A small class-conditioned spectrogram diffusion model, trained from scratch: layers 12.
Rows from block 3 of a small class-conditioned spectrogram diffusion model, named by matrix and row number. Rows with one number belong to one neuron. Each number is 500 + 40 x the weight over its row's rms, rounded and kept within 0 to 999. All counts start at 0. Numbers have three digits each.
After each neuron's rows are labels from the 100 clips, of 14848 (inputs lightly noised), where the neuron reaches its highest value: "strongest on" is what is common among them; "loudest" is the band of the loudest frequency at the time of the peak. Only what is clearly more common there than usual is listed. The data: simulated sounds of rotating machines with and without faults.
# fc1: MLP up (model.blocks.3.mlp.fc1.weight, 480x160), inputs 0-79
# fc2: MLP down (model.blocks.3.mlp.fc2.weight, 160x480, transposed), outputs 0-79

fc1.142:544589537469445450439493436542441543401579587536485433470562478433505431546514511514570517480491486493496533497446569492493535511460520466483425534535481436444517497466508520445490493509520512442502446573415456510467528506527504475524515473
fc2.142:531407447524545463518520468509545532602574609472488428514485506547497528571463490479559534468498488490518484497410457485497459529452458546531560468534481438495499475457483510552519505512516529524529579566421456466460491531506501524514462437
strongest on: squeal
loudest: 2000 to 4000 Hz

fc1.288:488508503481376544503507515490555570502517507501532532492534504457588469476551535488517510567494519535524575534492523510544533523512578547505515553484508520453547509515531525542479455454511486505601496544518540503525547506350509521600520533
fc2.288:512504529573335540469505511475545503497496494510503492463517469465526410527431420519483459481362512520495522505496534527487562506504495527488517507488514507541492458511519510500471450527503490495650489509509526453463343471502496570453498480
strongest on: compressor; conveyor
loudest: 1000 to 2000 Hz

fc1.356:514471470422480511500531481484467404456476500427506479460556538416516470487483518480501553474521524498453528510525483427514537512512494465526519546512502499544594491482482485520428393469438494476471491423499480448461462482511470516620451473
fc2.356:565467473496454518491501530432494511484493501454554512557516463598533569515510535506518489564537465460496623454497483503423455494503596503518457479516559528496492490481504518524541520521517525469504493549496506581474479504500506480381469494
strongest on: pump
loudest: 500 to 1000 Hz

fc1.180:450480487495465489460478474446507512520502507504567492577475428489541476477502487503503549568525471549528581443492516553569522484474490510481478458431479470531487540567516488522542395473530464463530514498504513647501463485516529553536479505
fc2.180:562482495492528505456488536448521542502458484523522473611484438532542527504465518501495491499509487448474578454495518559420436486468523508491487462553550525500451466447466531518564574509483484492555490494486478607491531523486469588453477506
strongest on: pump; conveyor
loudest: 500 to 1000 Hz

fc1.355:457510555455480451465562408528490570506461548428519597445473577472531474604454508532502504492478478539584487523463490534535481498536532516530448480501521529479498513534530531518484470566471465524506527467534474524566436457488593492523504460
fc2.355:451466448489513468514439455471500498492466555502525605520508423514505483635488521489509500517561469521594505483482509450542487456543464452492558510517503523495532491530531550473506539585506471450466483441552478508549564471529587471495511466
strongest on: electric motor
loudest: 4000 to 8000 Hz

fc1.18:534561531552517490461452556406531476492472481502464498501483556549525473457472535432569433450492490568491430435458491517466490588528503449445462520485410538500523481447507501571474472524456482463543491453466508501460477484490504480511494470
fc2.18:509440479523523490525572524524478486508497481515514462507500469507513504410498506539575420549538490537448563568481441481492483404509496551509581453489396520451517495452470457483516508574435529527484488430454507447451495513480464533454523488
strongest on: squeal; electric motor
loudest: 2000 to 4000 Hz

fc1.113:582507514419475503528474411489495435502517505439464516514518479430574507558495477463491541452462503490473525492507517574500468489478536526540528568409438550620437494513545433464493415500517484487479552529452498449476471469530506550551464502
fc2.113:386518508471513448580490582545495538509492475437462461508502476524581468447491564442500519428567510500520504494494505581458496512521476548533552557615530418442512470469466566449505548494520489460455533493523489471536490551403494594451464509
strongest on: pump
loudest: 500 to 1000 Hz; 250 to 500 Hz

fc1.377:484480497546465423531500439479501589520448462457457510512475524547596488536505443491533534542554537469473408493538480474499418466545546515473481511495466512520550542503507466505496482526544490531521530579492477531496521496578491480499524515
fc2.377:519490512623542508494495593461496404517499515512439513487468545418541490515501532481487501543508464531505393524497492450522618486473451481474478512557529467494591484529519506497478543470480492529493507445471507545538453492415494472472520515
strongest on: compressor; pump
loudest: 2000 to 4000 Hz

fc1.453:574464489500446539522531462494484431539480523507569510536518559507472491455528482486491499519424464475509524492469442518523518532512509499546540497532468505529491504588466523460548552599568494492451526465539481476520444538475436553477537496
fc2.453:539542513461543487484499514522520533468463534504535496479546463558472518440498483545513445498485426447469541523462589483492489514513471520500473521515488441526423480555430482566511477609550473524501465467501458491515464515561421482492458441
strongest on: gearbox
loudest: 500 to 1000 Hz

fc1.270:469448485641541454510491451546462550477508511528370483471420494444558419490545498507521550528513488486450474503506465525513553477515435487472494528466530470374551553493489514504510389495482468466501491461526491541521543484513521475541517476
fc2.270:563481490551478514487506527436482467514523523475507524493518489597517558509503517527520504496516464478487519479522476476447368520550599507483491477528472506635502438493519476527525607511517532470540463474498540517502465497442497464401488486
strongest on: gearbox; reverberation; text has "room"; text has "reverberant"
loudest: 250 to 500 Hz

fc1.330:436493523488502495523497555487535520557525451529422515527535545469556482498496573506479468541524522536488602550575459497552531499480552515511514517462500538535456518510522511518510518485485509489493463488540490424548525505470508493591442471
fc2.330:503520511529471480496506510534494534472534459501373514525523494559533505448532525500486412501571440596479517450534419483499475560538494510460468519486532550527433535483524510476463463560437536499489547568540493416498505497480490479406552481
strongest on: compressor; speed: fast
loudest: 2000 to 4000 Hz

fc1.393:446521515525513456465504646538492606458496486540387491491478469535584483514470518510521547508529453464495470532483539492403456487490537473528501509545524476528594396478525495511468426517523471521463507516481515581505508464535544466502499502
fc2.393:551502498506469520468523339483490429474512500536441502473510487489535499466513466479487543527490531534504465535531543495621556478516482461484495486434446562460572591517475509476457581504486531526571509477516484558513508506453452467479483479
strongest on: pump
loudest: 500 to 1000 Hz

fc1.360:518490525434529488537483491474488509546522506477611526531485493480483431529523450523510501491468525556498465512517502496521511544517542520488515501494468522498560530539511506505514355526525489496494532571500513611491511490309495452423499503
fc2.360:481492460453450527465471529529483504468520493505469508507489483505585418497509556489558440382449458441508461476496474491481521512547549511496472527508570536546499474496508539485481498476509504492464477506496498469509453522559509449515494544
strongest on: speed: slow; compressor; conveyor
loudest: 2000 to 4000 Hz

fc1.322:557464510411475511535450531456506484482454469482494464453484432422454477534476559463416471537487533583415460476507437493500496510535500481462517534477515445466539450525482446482472509520498478495461465478556493516487405528503522545578485475
fc2.322:503525412587493511463529539559470480465441514512510466548512530505483542520498546560465498472488514526497485528523520577495517496472506479476520464466476494580463417536468483523545509461593474541501526516539453494522447564463544424505527522
strongest on: speed: slow; turbine
loudest: 500 to 1000 Hz

fc1.430:569476474552462530472426487480533551486433501489547496506611517555514529473487503474527441463504427526550481519499437550493501460467482490544491487496473466543544520548592494483488479496553452445618503533422511524448423480489520545485524492
fc2.430:597536533452506530499593467484483555508425513532507483494376473504507520447474463527506515539509450504567484486500594437515517520454507500424513508512456479506482525567580475515474497477537431579460520512384504469454523491532527485484499468
strongest on: electric motor; squeal
loudest: 2000 to 4000 Hz

fc1.19:431525428508442506520497533481490511503488457466544369511459503487546463425505473501553476473569499506443485548513458536488429492537494527433488466535467466551499435454530483513529478461497527509550490541575449488472432508497562550487512483
fc2.19:426462551486537509481473547467474487491500471472532355467516474468522550392495505504556471514457495497476490425536550459515485489523512461562507533536463480482507448451537483477461495471516547494464513486596468535487527546511562463523460434
strongest on: bearing knock; electric motor
loudest: 4000 to 8000 Hz

fc1.268:385524545492437537481552479497522480502533498493585495524495500535520505546436474483482434435424477575428469497473599461502467536453499465481519470427437459506532481486483528499447454548485493554572484478466512520507430437489444565458466568
fc2.268:374470439487566529495411514445478495483561534509499510461490508520551495564451468513470481521544499593464498491481389506539488435461507511483507461409453461494486485477452522473530517539505505427484472454454503497513491448526444433491546532
strongest on: electric motor; bearing knock
loudest: 4000 to 8000 Hz

fc1.33:546494531564531544485512518463535521487498495476512483446489496468560544506518566475451516537463546545467476486507475489479473513389520498490434576468470472621526528458519502465484442481492464553501536495489486472492486526512499394474528402
fc2.33:440510514490484490507482500481542387500515496412458477416459479487526476482521474515505594557447496470514516510534549529527503483545531530523482565490492536537446399475491498482470473505487499528475513481531498476477519489590501438384503518
strongest on: pump; muffled (low-pass)
loudest: 2000 to 4000 Hz

fc1.421:488511564510417543540454508437582534543517447539488468492516528507501484552543514532487513466495477503569540460512466537548532444497497482520426491492534526525446500472515542465562513539637544515496485596466494504455519464499456471494547539
fc2.421:496505421465540557466568512536451477459504462451485444549523453503500509559534525481494504538503443492548505539507535461501479564476505554517575487496561541508482483458474559540447516548611570485525493552459474566446536455518446530471462495
strongest on: pump; fan
loudest: 250 to 500 Hz

fc1.378:557499492420606462556499482478438462506494510485561484524512463468542476511523431494510435472460495506473486526506518460497593516505421451484481500496466500491552505531478494514503520555489475528529508533494478583484542492486496501587502478
fc2.378:494510501478516557512484478493465478493448498518542496526514496470453500493450521483544519463411491460459459513439514534481535523483526494495508521491515464536551479515525517489515395494532462517643443468479544491504405470425497486409543509
strongest on: compressor; speed: fast; rattle
loudest: 1000 to 2000 Hz

fc1.301:571515499481515476523521501597482427489527525523596508514503489508478508536545461520515536463463500499479437519537523517494566543531333492506538510559530528475524540517516487514516566553487541497514502552499483587513558501439509527395488553
fc2.301:469474475453479565491482495530432506470533523475583521531476460566445592500478565484553471536509512514520452443450440513490474501492672500492487512495506528580473524507504549507503462499504534456545488495511543456503484516526523470483483495
strongest on: speed: slow; compressor; rattle
loudest: 1000 to 2000 Hz

fc1.79:476490508549436514511495449454528505505522494456559493439497505392572395487512522520506516462563500523511535474462531503503576486502428510530518550475492506477509585516502541518508390420455490445514505503493501481506498472594496495477441517
fc2.79:514511481565464447518482587445493526511471482448577494496537508526608510476491497492505463491495460412488570499521544519476510510485581514528510578495525459418473454502510468524530536508540492457454499497495472488506432514566514450535503482
strongest on: pump
loudest: 2000 to 4000 Hz

fc1.106:483518489558579464567502488513476575501487504472416528527461496719547515516516504483509532513661479505484471515533493511496508510520566479497501463511501480540564494496485500485495547558518517511462529524514507559504484493471522505402524484
fc2.106:518557471508549453555471585495479463470483487473497489538494453335500489467467474456529555457637551374483488465545551546455452498515463491539520530473516505521475484493489474456523422495532475488475503500518441503516602544496494527560445515
strongest on: compressor; rattle
loudest: 500 to 1000 Hz

fc1.14:505488473437511523380510497496497396461467491474467518493507494484532505489466527528499347390458479513495547446453473504487483534480470490472496478501445475622544454516539506492516446491473503486415501434523486500543468507460474548358465506
fc2.14:533552478558501478477506514492531478498512494555453485450536522443463497469488439451484413525462499507491573531495594505561589502487507511482505572499526484566538541482477481507457451486449511529426560472481470525513510527522480540593518546
strongest on: speed: slow; bearing knock; rattle
loudest: 500 to 1000 Hz

fc1.205:454481476540537534503447546544560503566553439494474494510542539449505443485522594456451485453472466465449465475532467429452549550522512615494560440499504552475531536525507498536464477451517479439564546504510525477569515451532537499485436444
fc2.205:474526522535426537489556532456451453415528428537488527438492439498480495459490543560439536476550477446462515539570556552447471456541472382512437588491495570522516508557496475450527490465525482554548425483501522450572446447511525500517569458
strongest on: squeal; electric motor
loudest: 2000 to 4000 Hz

fc1.27:461517548486493513502439522445553517468483491403518465525600462540481484427451549482479463448509480494477509507554550547554472526458499516499465495480493521570542454449500553536451478510486527500558559501523531533465523538465505451479549445
fc2.27:484488463497495502506563515523448544537484485612496454528425543477473564401436537541483509553536500504484487488543432439538484458426514479490548464465500494503483482436503559490511508500454527545479441463529533521453535544521501567513462440
strongest on: bearing knock; pump; machine: piston engine
loudest: 2000 to 4000 Hz

fc1.311:533535463511517434493479491541513507475494525447446511518467465491451500506451446472533466483546406617480457487466543519409485485585479462425524532513522520450476481520562543522486513445526518509539508521507501523447474524515460458505469490
fc2.311:526439515527458481438508499484479494476476500500544500439492458500495473543401480513487621459500459555537496457487463523434500548622419467559445568552518464524455460537523509425526490462537556488481489577570520502462528505503491498529506457
strongest on: electric motor; turbine
loudest: 1000 to 2000 Hz